config = dict(
    encoder_arch='resnet',
    model='contrastive image-text model',
    dataset='short English words printed on busy colour backdrops',
    train_examples=22605,
    image_size=48,
    crop_scale_min=1,
    horizontal_flip=False,
    tokenizer='word',
    vocab_size=241,
    loss='sigmoid',
    embed_dim=256,
    encoder_norm='batchnorm',
    encoder_activation='relu',
    encoder_drop_path=0.05,
    encoder_depths=[5, 5, 5],
    encoder_kernel_size=3,
    encoder_stem='deep',
    encoder_avg_pool_shortcut=False,
    encoder_widths=[48, 96, 192],
    text_encoder_causal=False,
    text_encoder_width=192,
    text_encoder_layers=10,
    text_encoder_norm='rmsnorm',
    text_encoder_norm_position='pre',
    text_encoder_activation='swiglu',
    text_encoder_mlp_ratio=2.67,
    text_encoder_head_dim=64,
    text_encoder_fused_qkv=True,
    text_encoder_bias='all',
    text_encoder_qk_norm=True,
    text_encoder_parallel_block=False,
    text_encoder_inner_norm=True,
    text_encoder_positions='rope',
    init='xavier_uniform',
    residual_init='none',
    optimizer='soap',
    beta2=0.99,
    learning_rate=0.0039,
    beta1=0.95,
    shampoo_beta=0.99,
    eps=1e-08,
    precondition_frequency=16,
    max_precond_dim=1536,
    one_sided=False,
    adamw_lr_other_params=0.0018,
    ema_decay=0.995,
    max_steps=4200,
    batch_size=512,
    epochs=95.1,
    lr_schedule='cosine',
    final_lr_fraction=0.01,
    warmup_steps=210,
    weight_decay=0.1,
    adamw_weight_decay_other_params=0.01,
)
Rows from block 2 of the text encoder of a small contrastive image-text model, named by matrix and row number. Rows with one number belong to one neuron. Each number is 128 + 24 x the weight over its row's rms, rounded and kept within 0 to 255. All counts start at 0.
After each neuron's rows are labels from the 100 texts, of 14848, where the neuron reaches its largest size: "fires on" is the input token at the peak. Only what is clearly more common there than usual is listed. The data: short English words printed on busy colour backdrops. In brackets: how many of the 100.
# gate: MLP gate (text_encoder.blocks.2.mlp.gate.weight, 512x192), inputs 0-191
# fc1: MLP up (text_encoder.blocks.2.mlp.fc1.weight, 512x192), inputs 0-191
# fc2: MLP down (text_encoder.blocks.2.mlp.fc2.weight, 192x512, transposed), outputs 0-191

gate.483 [127 117  97 130 107 111 109  86 141 159 101 172  97  94 157  81 138 138 161 159 123 123 137 108 131 137 118 131 106 145 141 127 123 151 104 123 136 168 136 114 121  77 157 112 135 169  95 147 139 134 109 151 107 184 147 136 125 135 151 134 104 124 142 185 135 128 189 128 181 131 102 186 115 129 149 179 156  97 121 140 160 106 140  93 124 133 176 114  77 128 142 156 107 113 134 111 117 113 106 141 147 153 115 137 151 115 133 119 135  73 123  87 120 150  57  96 127 167 154 103 117 130 155 143 134 143 133 156 144  99 123 118 160 136 178 107 121 108 158 142 145 160 138 117 139 134 148 151  99 123 130 141 146 104 146 157 141 110 139 114 156 115 130 116  88 152 110 123 130 158 133 100 161 142 136 112 173 123 135 154 101 117 126 149 140 141 123 129 124  95 156  80]
fc1.483 [136 117 116 137 139 100 104 101 139 155 134 148  88 106 155  86 136 141 137 152 134 147  99  79 127 146 120 157 141 146 173 128 121 148  97 133 165 148 138 134 148  83 123 103 110 132 120 122 108 121 131 147 109 183 118 138 127 123 118 153 102 111 123 162 111 103 154 136 165 128 107 158 109 155 173 166 107 111 121 136 149 117 131  79 115 105 194 114  70  93 131 162  96 105 168 120 123 131 102 128 108 144  99  94 171 117 141 107  98  61 120  98 117 148  67  94 139 131 131  89 132 107 136 137 155 130 166 164 149 109 112 120 150 140 160 127 118 120 147 143 111 116 141 110 146 132 135 159 138 125 137 137 160 100 142 159 146 104 139 106 117 139 159 128 112 148  97 104 127 150 144 116 142 103 140 128 145 135 127 173  88 119 112 147 159 124 102 113 132  64 132  75]
fc2.483 [ 97 106  95 118 141 134 115  91 165  97 135 132 129 160 167 153 120 161 139 132 128 151 107 141 157 132 139  81 136 125 130 119 132 123 147  90 136 134 114 138 108 121  98 143 143 112 153 161 150 116 118 165 171 108 139 122 154 107 120 101 189 114  94 116  95 130 133  96 127 102 141 132  83  99  72 145 143 165 145 153 125 122 105 107 154 162  85 121 154 110 100 109 133 129 122 187 122 122 158  89 145 100 135 184 122 101 151  97 110 166 108 111 111 153 119 118 153 141  45 125 100  95 113 162 135 105 106 106 124 181 133 148 122 144 126 101 103 121  95 132 138 146 118 161 128 131 137 140  96 139 136 171 113 152 157 158 167  69 155  88 120 125 122 137 139 130 126 127 104 130 107 121 108 103  99 129 125 135 131 131 124 165 135  79 139 147 108 115 129 129 125 104]
fires on: "<end>" (100)

gate.324 [141 118 154 154 175 120 107 130 112  97 130 138  93 138  99 127 159 115 138 108 146 136 144 118 128 140 144  86 160 149 134 117 141 132 145 139 104 142 119 121  91 128  96 146 135 141 177 155 128 136 147 154 157 144 103 136 107 145 122 122  87 110 121 146 106 114 153 130 114 101  78 125 118 118 116 128 154 132 140 136  85 135 140 134  84 162  91 171 105 125 122 139 115 109  87 122 114 145 110 171  68 145 128  74 160 110 158 176 154  70 147 108 125 129 118 153 172 209 141 143 137 154 118  93 103 127 114 107 139 126 128 130 122  99 127 107 147 141  98 128  92  84 130  98 116  83 110 149 126 150  85 141 134  92 131 181 132 123 132 115 120 138 135 115 106 148  97  95 184 103 133  90 134  97 153 131 122 164 151 140 111 151 134 123 150 144 154 132 145 113  80 133]
fc1.324 [148 117 110 138 160 116  94 157  86 106 119 127  91 123 151 165 166 171 133 108  84 130 149 155 117 163 124  95 156 130  91 162 116 144 140 139 123 145 125  81 100 148 139 158 135 150 143 152 154 129 144 116 158 148 152 157 160 136 139 151 128 156 134 133 211 100 138 139 128 102 194 169 115 116 127 151 138 172 146 126 122 118 148 114 124 113 163 140 121 149 102  95 126 133 105 113  91 155 122 156 126  75 109 152 108 146 148 143 134 111 133 127 157 171 114 108 132 138 155 162 188  86 104 103 102 136 159 129 117 129 119 120 127 132 144 102 103 100 132 119 118 100 135 156 161  95 123 142 108 166 134 141  83  96 143 155 135 132 122 124 168 137 144 148 129 103 165 135 135 104 144  89 143 113 146 148 152 111 118 122 146 117 100 128 170 169 105 147 133 173 103 124]
fc2.324 [142 157 135  80  97  77 111 145 120 117 117  76 136 124 139 105 132  81 122 115 156 108 132 125 111 118  97 155  99 151 139 110 138 137 130 149 174  68  90 155 142 132 149 154 124 167 139 139 144 128  91  94  85  98 132 115 101 129 120 180 166 173 107  88 146 111 119 141 123 156 174 110 120 150 133 144 130 174 124 113 176 142 108 120 151  97 146 135 136 119 116 130 123 110 186 134 117 116 122 139 148  97 128 108 128 117 127 115 166 142 147 121 107 156 106 138 122 123 101 115 144  97 145 150 136 107 137 143 121  97 148 123 138 111 139 123 126 148 138 114 154 129 145 190 132 144 104  85 151 157 177 161  75 130 101 114  97  95 175 150 107 127 158 178 105  97 131 116 138 144 155 155 118 155 120 106 111 120  81 126 154 121 126 139 120 128 106 130 133 143 155  85]
fires on: "<end>" (70)

gate.160 [169 167 142 146 121 154 159 137 146 129 152 111 117 152 122 152  91 107 132 169 132 132 147 103 121 141 127 154 151 137  76 106 102  96 154 112 145  88 118 121 120 131 101  85 141 138 132 112 150 120 126 131 154  87 118 116  81 113 129 111 133  71  86 139 160 116 163 133 158 115 119 119  60 109 143 103 159  85 102 134 121 103 110 146 129 121 134 125 157 146 150  88 110 121 166 107 150 102 123 104 165  97 104 134 126 104 174 143 114 133 114 118 137 115 132 160 124 115 185  82  79 144 133 104 124 157 102  86 111 151 146 167 150 128 143 130 135 169 133 180  95  73 124 127 109 114  83 119 145 153 112  98 139 150 141 115 129 143 163 132 118 152 100  95 109  72 125 160 141 113 127 110 123 120 145 122 148 126 144 143 121 139 120 124 119 129 167 136 150 154 165 105]
fc1.160 [141 126 167 198 131 134 138 118 122 160 127 159 145 144 140 114 119 120 143 126 117 130 157 101 167  95 137 159 149 136 115 111  98 156 128 115 110  99 122 113 103 130 170 121 110 110 159 111 119 112 115 135 139 131 102 137 128 136 136  90 116 129 107  82 132  95 121 149 145 140  88 135 123 149 150 102 137  98 154 119 106 128 150 136  96 115 156  96 132 158 120 125 150  96  93 136  75 111 160 119 131 154 142 132 103 122 157 148 140 147 143  99 113  75 110 150 122 155 141 116 145 125  95 107  72 110 104 124 170 146 132 170 128 152 151 154 129 158 127 144  97  85 157 141 129 140 132 144 187 146 138 103 129 150 179 152 118 173 132 119 135 134  94 154 105 127 141 125 203 104 147 179 103 103 136 111 112 153 146 183 135 136 124  99 126 126 148 134 139 128 187  80]
fc2.160 [113 187  66  94  99 101 124 150 109 144 156 175 160  93 153 146 143 133 126  99 139  76 142 132 107 106 140 112 130 151 133 115 144  98 149 122 144 205 148 118  87 139 118 164 131 102 134 130 106 112 108 134 114 146 161 136 141 118 118 142 146 128 113 156 103 139 159  94 136 140  91  98 116 160 146 122 117 103  60 107  78 133  91 139 134 134 155 131  89 126  90  98 152 120 153 113 134 159 119 107 120 124 155 116 172  89 152 170 122 102 112 123  85 140 138 129  97 111  96  93 130 125 122 125 168 157 156 109 121 119 133 124 105 127 161 114 123 127 125  94 195 126 119 135 125  74 156 154  85 111  99 116 154 122 114 101 136 156 115 123 105 125 122 116 131 124 104 130  94 138 150 148 113 152 152 126 114 145 117 115 104 112 109 153 141 134 128  88 142 125 102 144]
fires on: "goat" (64); "desk" (36)

gate.419 [154 160 136 160 140 100 122  88 152 106 177 107  90 142 140 134 138 107 149 102  87 142 124 152 148 108 128 137 146 184 167 120  92 121 128 133 147  91 103 101 137 138 145 158 135 149  85 120 130 149 138 113 131 165 114 124 163  94  88 102 124 169 121 141 152  76 135 146 143 128 118 133 111  73 136 135 149 135 170 122 104 132 128  82 144 114 109 177 103 137 106 104 117 126 132 142 144 132 124 126 105 112 141  72 150  76 161 147 117 143  83 109 142 176 125 110 123 137 125 150  84  87 123  89  85 127 110 152 126 160 111 171 146 154 151 119 139 158 119 117 148 117 123 132 147 123  99 147 121 108 114  97 114 132 139 100  86  97 154 107 131 153 100 132 124 105 112 122 107 131 109 159 135 110 138  60 138 119 145 125 137 154 171 127  90 120 171  98 141 127 119 131]
fc1.419 [149 140 109 160 120 106 114 110 149 109 183 122 104 149 149 146 137 118 183 100  87 140 142 143 164 108 100 141 142 180 171 142  89 126 118 128 164  60  91  99 139 138 152 172 139 145  89  99 110 156 147 127 145 168 105 126 146 101  78 104 127 171 117 145 171  94 155 158 134 123 149 108 112  90 154 129 132 141 165 131 129 116 127  88 139 100 116 162 125 137 115  87 106 135 126 136 158 135 136 116 120 115 158  69 146 100 152 162 107 148 110 102 133 194 120 118 129 138 123 151  90  98 131  76  86 134  98 147 127 142 113 163 130 149 146 110 133 154  83 111 142 103 131 127 127 121 107 157 108  93 128 105 104 128 110 112  95 103 126 123 124 155 118 145 104 117 121 109 127 149 125 159 132 131 134  91 126 115 126 115 136 146 158 128 101 113 161 108 141 148 128 136]
fc2.419 [137 133  94 130 135 128 165 137 143 127 161 159 117 132 154 166 119 101 183 102 108 181 151 172 141 111 167 114 105 127 125 129  93 125  90 103 169  91 108  90  76 131 135 144 143 149 108 104 145 157 141 106  96 126  95 168 146  86  78 117 117 120 136 156 143  70 127  98 174 124 155 108  92 114 159 142 151 142 115  95 141  82 103  84 174 108 109 156 106 171 128 116 110 146 132 138 135 153 144 145 132 118 147 102 143 130 139 119 110 151 134 122 148 143 125 149 151 153 116 120 170 103 113 107 102 141 149 138 114 158 135 172 131 154 144 140 145 151  91 118 118 114 149 105 185  95 104 176 138 158 129 169 150 135 133 120 105 151 126 109 119 124 150 153 123 125 104 121 131 122 108 160 121 169 118 124 157 118 109 144 151 125 134 150 132 111 145 113 161 162 136  99]
fires on: "goat" (37)

gate.470 [112 165  87 170 182 126  85 140 125 114 138 115 117 109 153 155 140 127 135 148 162 140 150 127 137 121 128 135 137 157 111 143 156 102  90 124 113 104 154 112  97 108 121 164 143 142 117 117 181 124 171 131 114 125 118  95 131 119 137 114 144 132 105 176 153 119 123  98  97 112 124 130 150 136 152  99 161  89 114 119 113 120 133 108 139  80 146 118 120 122 158 103 130 122 113 151 116 143 168 121 134 113 185 123  93 128  87 109 129 186 121 131 125 103 125 155 127 164  88 103 128 149 111 129 127 109 106 144  98 150  94 149 110 151 186 174 156  94 139 148 133  85 156 153 113 139 107 108 158 157 125 131  97 134 113 130 122 128 157 109  86 101 151 137 149 129 143 160 114 139  76 140 126 110 119  81 157 109 118 115 116 135  89  86 116 114  77  70  84 112 121 128]
fc1.470 [147 110 165 123  80 148 171 161 140 144 116 166 152 144  98 110 139 132 130 100 116 117  98 147 110 114 114 153 145 127 139 155 108 102 114 102 145 149 125 130 107 146 128  92 110 109 144 134 103 137  75 140 112 125 151 183  96 135 158 148 110  94 159 105  99 139 133 169 158 155 134 120  89 152 101 164  93 173 150 124 160 108 151 159 159 129 149 136 149 118 105 161 134 143  99 128 187 114 122 130 132 126  98 159 147 143 148 187 127  84 158 140 130 150 137 132 142  76 149 176 121 124 128 109 114 117 129  97 153 101 175 116 103 147  74 116 136 165 124 133 121 150 106 113 147 115 120 152 160  98 132 150 135 123 135 127 117 147 130 123 160 175  82 134 116 130 126 108 159 124 143 136 137 163 121 143  95 135 126 101 138 146 158 140 106 115 192 139 150 148  88 148]
fc2.470 [120 148  93 145 156 120 112 133 135 125 141 143 125 142 164 148 107 128 134 151 163 122 144 131 141 143 127 102 134 141 142  93 131 112 133 150 139 112 166 166 163 109 145 165 160  97 144 150 123 126 181 138 101 115  87  91 143 117 158  98 194 130 113 143 160 146 157  88 128 118 149  99 128 138  83 107 148 112 153 133 163 108 167 118 118 103 109 109 128 139 137 139 111 145 121 152 112 173 132 143 114 124 121 116  91 142  78 113 173  89 112 147 129 108 163 151 127 127 159 107 131 155 105 162 199 157  89 119 124 119 117 124 120 125 169 169 127  70 105 156 170 135 146 110 147 151 141 136 157 127 130 114  70 129 121 107 144 133 127 118 117 110 152 142 108 113 146 136 104 168 124 144 135 106 120  98 138 137 157 158 129 151 118  85 123 101  92 137 155 181 119  77]
fires on: "<end>" (100)

gate.228 [ 82 142 167 145 127 139 111  98 157 102 128 127 138 123 116 161 139 137 165 113 169 134 138 127 143 179 139  93 156  98 124 143 155  77  97 108 158 118 115 140  73 154 142 157 131 127 127 139 140 142 153 113 102 132 124  90 179 130 126 164 173 178 127 157 139 154 128 130 136 126 141 111 129 159 144 138 146 110 115 114 123 148 107 131 136 153 114 123 106 137 134 138 118 140 161 123 123 140 115 153 157 130 168  94 130 117 160 178 161 118 126 115  83 138 149 149  72 124 113  91 136 124 178 173 110 120 176  94  95 122 113 125 106 129 176  97 122  89 108 128 129  98 126 162 133 119 112 152 129 129  81 123 134 103 149  85 112 120 165 150 164 113 124 121 158 112 106 135 179 141 156 113 128 181 141 128 134 174 127 132  85 127 115 154 117 120 106  80 149 136 114 127]
fc1.228 [100 123 138 149 133 140 111  56 140 108 156 156 119  92 133 107 138 133 130 167 133 130 120 109 139 159 132 123 189 113  93 162 131 112 102 113 156 103 130  91  88 105 186 161 164 110  87 170 118 129 132 146 134 146 128 102 137 159  84 106 153 127 147 123 138 187 105 119 151 115 141 123 169 156 132 127 133 135 130 128 109  99 107  97 152 158 150 142 133 109 144 157 106 111 132  75 120 163 142 141 168 130 144 139 128 139 194 117 141 105 167 139  75 132 121 119 148 103 134 124  97  97 180 170 105 106 137  97 152 137 149 104 146 133 116  83 112 130  89 145 119 127 126 156 152  84  98 137 132 133 108 114 145 102 137 107 132 131 101 154 125  81 131 113 135 124 131 100 175 151 155 108 144 137 137 130 116 143 131 156 107 146 160 152 125  97 104 104 136 126 134 153]
fc2.228 [141 131 148  98 107 140 139 108 144 157 134 115 151 127 136 125 139 110 155 140 107 158 130 148 153 111 173  83 147 162  97 124 153 104 120 111  99 110 131  90 145 146 117 136 132 183 102 133 129 113 164 142 131 124 139 154 126 132 135 120 128 119 165 160 142 125 114 132 133 128 123 168 143 182 140  98 152 107 151 119 107 106 122  90 159 118 182 128 110 120 163 152 137 129 125 152  88 171  98 109 138 142 158 126 125 175 118 107 107 115 146 120 116 116 103 117 134 116 141  78 123 121 135 102 103 126 161 109 141  95 197 156 159 137 105 119 157  79 133 111  88 146 128  67 129 164 107  83 142 133 118 137 169 114 105  62 117 109 127 108 124 111 190 168 117 135 107 120 114 127 105 161 107 124 135 128 153 136 119 151  94 143 123 159 122 108 170 111 112 170 158 155]
fires on: "goat" (64)

gate.426 [ 92 149 135 120 115 120 136  90 144 171 156 137 146 101 144  91 156 163 192 153 128 123 100 151 152 105 110 142 162 156 128 134 165 124 131 133 134 110 101 116 104 148 131 122 128 119 119 144 143 145 123 158 107 166 113 134 182 100 113 115 116 175 125 148 137 128 156 124 169 145  94  93 108  94 159  96 151 177 155 117 144 134 116 133 111  97 159 135 105 130 108 134 132 117 127 153 126 113 140 135 132 101 127 140 119 119 163 157 132 125  75 103 119 136 110 103 160 158 137  87 112  80 139  85 113 134  89 134 139 138 113 155 139 120 125 131 164  89 112 122 103  90 147 130 141 113 117 164 144 135 112 137  94 170 130 106 130 158 127  92 118 122 100 146 151 133 106 124 112 156  73 158 119 141 107 134 130  61 131 153 106 120 125 115 118 168 168 104 124 197 129 175]
fc1.426 [145 117 137 141 147 111 126  93 145 160 172 132 153 122 183 119 127 141 209 134 105 153 111 137 157 124 119 123 147 140 132 107 159 130 158 120 129 106 104  88 112 152 109 129 116 103 113 139 157 110 104 160 151 152 117 139 179 128 125 107 120 163 119 173 163 127 133 119 152 132 117 108  89 127 149  83 125 181 164 138 143 126 101 123 130 101 136 149 103  97 138 130 112 121 132 144 115 133 104 134 145  82 105 112 131 120 172 151 140 119  97  92 129 117 139 105 148 161 113 103  76  69 112 107 126 131 108 110 122 171 115 148 126 112 110 141 144 114 100 104  78 113 138 131 122  71 124 127 148 129 103 129 100 171 149  92 154 158 130 108 107 103 135 144 167 146 122 124 118 162  91 175 121 134 115 141 173  72 113 128 104 109 128 129 139 139 159 107 150 149 140 173]
fc2.426 [135 167 106 125 121 146 168 128 140 148 143 108 144 124 154 119 120  92 150 124 116 118 146 145  81 151 110 138 124 139 111 116  85 130 118 100 131  63 127  67 141  98 116 162 162 111 112 136 177 133 143 162 113 114 143 154 145 180  57 137 122  97 149 159  86 126 160 114 151 118 112 150 111 117 155 100 154 153 164  98 157  88 132 132 147  99 132 124 149 109 130 116 121 137 104 145 155 166 111 119 151 136 150  98 102 125 161 146 110 143 122  98 156  99 136 166 126 169  93  90  97 126  89 109 127 136 179 114 137 152 137 168 115 129 105 125 125 165 138 103 132 149 129 129 138  99 117 118 125 133 137  87 116 145 143 150 168 113 109 104 145 119 122 149 124 114  86 162 104  86 148 143 163 139 145 158 156 126 110 137 134 105 148 104 121 159 162 119 152 184 113 126]
fires on: "goat" (41)

gate.16 [ 94 120 125 113 120 118 127  67 157 167 146 155 132 126 140 114 113 111 111 132 149 135 168 147 115 133 153 186 147 102 166  96 115 118  91 136 148  99 102 113 139  93 126 129 143 141 157 109 118 129 121 159  90 153 137 105 106 138 119 130 116 128 170 135 168 103 150 117 107 125 127 145 101  96 125 128 156 114 167 131 102 107 166 113 147 109 153 116 125 111 144 122 106 101 109 135 109 118 152 153 117 134 104 125 101 148 109 158 128 126  56  96 120  99 158 162 137 110 151 136  87 129 124 127 100 184 155 111 144 123 139 185 151 156 149  87 136 139 115 159 148 125 130 110 139 130 122 152 139 141 136 111 104 109 113 143 130 113 149 134 113 104 117 129 176 134 117 135 148 209 142 146 132 139 168 180 118 151 151 204 138 151  94 153 132 139  83 133 131 151  91 120]
fc1.16 [117 115 121 146 151 145 127 163 116 106 125 127 135 121  94 130 165 150 116 161  98 129  90 124 171 119 111  93 115 154 102 128 103 158 140 144 108 166 163 138 141 182 119 106 139 112 102 117 125 132 145  99 163 151 107 139 168 118 145 129 100  96 107 102  91 141 134 130 143 115 135 133 144 157 134 130  93 151 105 134 168 146 113 145 106 106 117 149 143 155 128 134 141 133 159 109 128 101 112 117 149 135 174 139 130 132 154 105 121 148 197 167 123 148 117 116 103 117 101 107 166 152 129 142 116 106 105 144  87 163 116 102 114  89  98 196 107  85 144 131 126 140  93 129 102 134 134 115 106 124 113 150 167 167 164 108 108 155  90 141 148 148 115 103 105 126 161 135 122  71 114 127 132 142  84  92 119 115 118  66 112  92 166 117 105 146 152 142  80 128 162 139]
fc2.16 [110 143 144 109 143 129 152  95 129 130 113 124  72 119 141 131 139  91 160 142 109 140 144 118 125  99 114 139 105 116 159 109 155 158 136 162 118 149 128 119  83 103 111 138 189 132 158 136 164 107 133  78 142  96 135 129 112 132  99 110 132 116 121 141 143 143 109 127 102 122 119 117 109 127 158 174 100 153  93 107  87 153 152 183 111 124 116 155 128 119 157 169 106 130 137 121 119 112  81 144 135 161 100 133  97 152 160 112 123 151 115 116  92 112 146 110 101 117 154 119 121 158 155 117 110 119 132 130  80  56 175  84 123 134 153 103 150  97  90 151 134 126 154 124 127 139 137 141 132 146 131  85 149  96 108 134 135 135  69 142 127 102 170 124 136  85 120 123 131 125 116 165 158 102 151 131 127 152 114 153 168 102  74 115  89 155 122 170 128 142 135 163]
fires on: "goat" (32)

gate.375 [122 137 133 142  97 101 154  72 108  90 156 152  97 105 151 154 117 126 177 156 123 127 110 117 108 138 129 133 121 147 135 153 124  85 140 147 145 117 113 101 146 190 143 161 123 177 144 123 120 136 101 142 101 128  83 131 114 144  86 127 114 141 108 149 106 123 138 125 120 110 135 108 130 100 152 164  93 130 117 149 135 152 106 121 144 139 117 172 164 163 121 150 171 125 134 128 121  99 113 144 195 124 140 123 183  96 119 129 109 100  72 139 109 146 115  90 144 171 117  84 105 122 111 137 119 146 107 108 118 154 117 157 127 151 152 141 164 127  80  96 159 101 113 150 160  89 108 118 119 130  79 157  88 176 123 141 159 113 104 120 136  87 112 130 120 142 115 139 100 123  97 131 145 176 121 122  69 134 162 123 152 127 119 124 136 121 152 116 103 141 123 151]
fc1.375 [120 131 112 153 144 102 144  82 106 115 176 155  97 126 142 135 119 152 155 142 124 141 158 110 106 134 150  98 111 106 177 134 113  91 123 176 160 162  85 142 134 131 147 118  99 138  67  93 137  98 131 128 133 107 130 130 158 123  95 131 119 103  94 140 121 126 139 110  79 111 148 123 136 129 164 121  96 134 122 138 119  96 110 116 127  93 135 152 149 122 150 167 121  89 114 123 132  92 115 103 156 119 129 117 138 102 153  88 125  93  94 134 112 137 170 136 124 186 133 130 117 108  72 138  88 163  88 124 134 122  54 156 127 138 141 134 134 141 116  72 137 112 123 141 141  70 127 155 131 128  73 123 110 142 154 122 118 129  91 126 123 111 108 125  98 137 125 109 140 104  94 136 160 146 150 136  94 107 105 109 130 136 119 124 101 116 136  99 121 175 171 170]
fc2.375 [104 160 124 102 109 107 153 116 156 132 133 115 159 135 101  83 143 126 156 126 126 150 146 157  97  84 181 119 121 127 121 140 150 129 114  82 121 113 118  94 108 101 128 106 139 118 123 160 127 137 202 109 124 165 127 169 147 112  95 129 104 118 116 136 143 141 131 132 167 133 112 124 136 161 127  99 126 147 157 109 120 101 132 138 125 137 153 113 109 110 167 107 143  94 106 182 149  98 157 147 111 129 112  94 123 103 159 128 138 176 180 128 125  98 140 172 143 175 139 152 152 109 128 122 104 153 161 105 145  99 133 133  95 138 152  98 128  88 158 117  93 154 126 139 150 120 143 146 136 148  95 117 114 111 139 151  94 148 102 126 149  80  91 105 107 138 156 167 139 142 157 139  85 166 157 154 145 129 122 126  92 158 137 148 115 134 145 131 144 206 153 133]
fires on: "goat" (64)

gate.346 [138 148 145 112 103 139 113 134  91 125 131 148 136  98 148 119 174 138  96 103 125 140  95 126 133 110 127 118  98 136 199 159 152 115 164 154 129 131 125 131 129  89 141 187  93 176 136 125 124  72 134 108 114 106  89  95 107  97 107 116 144  96 158  93 124 122 101 105 147 157 153 128 116 112 129 118 153 158 126 141 107 125 105 144 149 139 131  69  82 135 140 139 119 126 157 126 124 131  96 156 139 141 151 110 137 119 145 126 140 148 128 101 114 153 114 123  86 120  97 168 163 105 110 142 137 124 155 131 138 103 137 111 108  94  90 159 170 163 122 113 133 131 107 119 171  95 146 131  85 129 106  95 128 126 165 123 140 109  77 120  95 119 168 133 111  98 129 153 148 161 133 136 129  75 130  84 128 174  87 104 126 161 110 117 137 127  86 112 166 110  96 128]
fc1.346 [ 95 118 141 114 130 118  98  93 154 114 101 132 126 132 151 117 126 121 185 147 123 149 124 142 104 126 136 145 153 116 119  75  69  81 101 132 105 121 148 182 121 177 109 101 136 121 132 107 127 192 133 114 132 170 143 140 127 127 170 149 136 121  80 124 148 126 152 127 137 139  98 131 127 158 136 145 126 131 108 138 126 145 139 110 137  98 107 137 155 112 108 132 212 131 141 147 144  92 112 124 124 112 104 121 128 148 108 140 140 144 162 127 184  90 117  91 154 115 136 116 128 138 142 106 145  98  94 132 147 174 114 110 132 185 179 129 126 116 136  69  82 123  89 132  83 129 141 158 160 118 162 159  97 115 142 143 125 110 146 110 124 149 106 127 139 136 136 147 131 121 123 102 139 163 115 126 116  85 115 131  98 143 150 156 152 110 112 118  83  79 109 129]
fc2.346 [164 131 145 173 132  89 137 105 177 102  99 108 135 121 141 134 114  74 163 131 167  97 117 147 141  80 126 165 132 137 150 130 149 128 125 123  76  92 133 164 137 136 129 212 161 118 152 122  85 124 137 137 126 125 127 113  83 151 122  96 141 124 154 132 142 130 104 120 107 185  73  92  84 153 123 135 129 178  92 148 109 156  84 144 129 120 133 149 107 130 115 155 124 107 161 116 100 116 130 161 142  80 159 104 137 132 123 120 131 109 125 110 134 138 101 139 147 104 117 129 141 166 117  85 145 138 110 159 152 115 137 156 140 129 128 135 120 111 150 145 122 143 145 134 141  90 156 128  92 161 102 115 129 102 108 140 130 110 141 131 103 158 130 103  93 133  99 126 140  94 116 164 151 115 121 127 172 154 134 121 124 124 133 173 110 142 122  78 153  82 126 158]
fires on: "<end>" (67); "root" (33)

gate.70 [151 124 131 115 156 103 143 111  96 165 138 109 137 121  92 101 137 164  93 147 149 133 137 112  96 160 139 118 153 159 126  79 119 152  90 109 121 139 133 134 145 178 117 164  74  95 113 156 106 113 135 113 136 175 122  90 122  96 115 130 131 151 162 142 122 120 136  74 112 123 141  93 108 171 107 140 131 120 126 151 136 120 138  97 124 157 134 140 164 149 129 135 118 170 142 162 136 146 134 135 124 103 131 101 156  88 128 136 115  99 132  93 140 125 159 145 115 141 164 141 108 115 115 159  87 130 111 131 100 101  90 149 154 113 120  93 162  95 157 125 109 176 134 210 112 179 132 188 116 100 109 178 138 144 150 127 112 125 113 146 102 147 150 124 130 134 134 142 104 151 111 118 130 173 129 130 133  80 146 102 127 145 176 122 113 140 127 151  95 153 122 130]
fc1.70 [149 126 145 138 158 134 137 138 108 129 155 135  84 137 108 111 104 156  89 151 151  91 101 142  47 139 124 104 113 149 139 148 127 153 134  88 111 116 156 161 180 133  96 131 114 146 102 130 130 155 154 142 188 143 133 126 150 113  75 128 136 149 163 140 111 146 123 114 124 124 169  83 124 159 133 129 144 130  85 156 145 129 111 156  90 130 126 147 156 128 146 112 112 140 141 125 123 119 128 142 124 103 122 132 165 132 170 128 110 134 142 162  87  81 122  85 137 128 150 148 116  68 112 134 127  95 129 127 161 126 135 159 152 103 111 128 187 110 141 126  94 126 133 137 129 147 183 167 103 144  63 151 132 161 146 128 121 129 128 100 116 130 109  89 121  76 128 174 111 150 117 128 123 108 115 117 169  81 133 106 133 156 130 116 141 159 129 133 126 150 162 122]
fc2.70 [145  93  92 155 127 167 125 112  97 121 147  95 114 137 130 140 122 126 112 165 150 107 122 150 102 158 155 153  97 129 114 120 111 120 134 132 132 130 125 121 128  76  91  82 156 118 167 132 114 124 140  98  84 117 118 113 139 156 140 107 106 112 129 103 139 155 118 160 141 100 142 124 113 163 133 184 100 113 145 154 184  99 101 124 131 104 137 105 127  82 138 136 127 131 129 118  82  97 163  96 157 114 121 111 110  99 117 126 129 145 139 156 107 135 121 114  94 120 149 136  91 127 121 126 154 101 123  99 136 111 115 169 122 131  99 156 166 175 138 162  87 111 117  60 166  68 130  99 131 130 153 102 115 144  97 137 115  73 171 140  92 123 136 105 129 139 135 137 159 184 156 104 125 150 131  91 137 128 127 112 119 151 150 126 170 113 143 113 113 120  76 107]
fires on: "<end>" (100)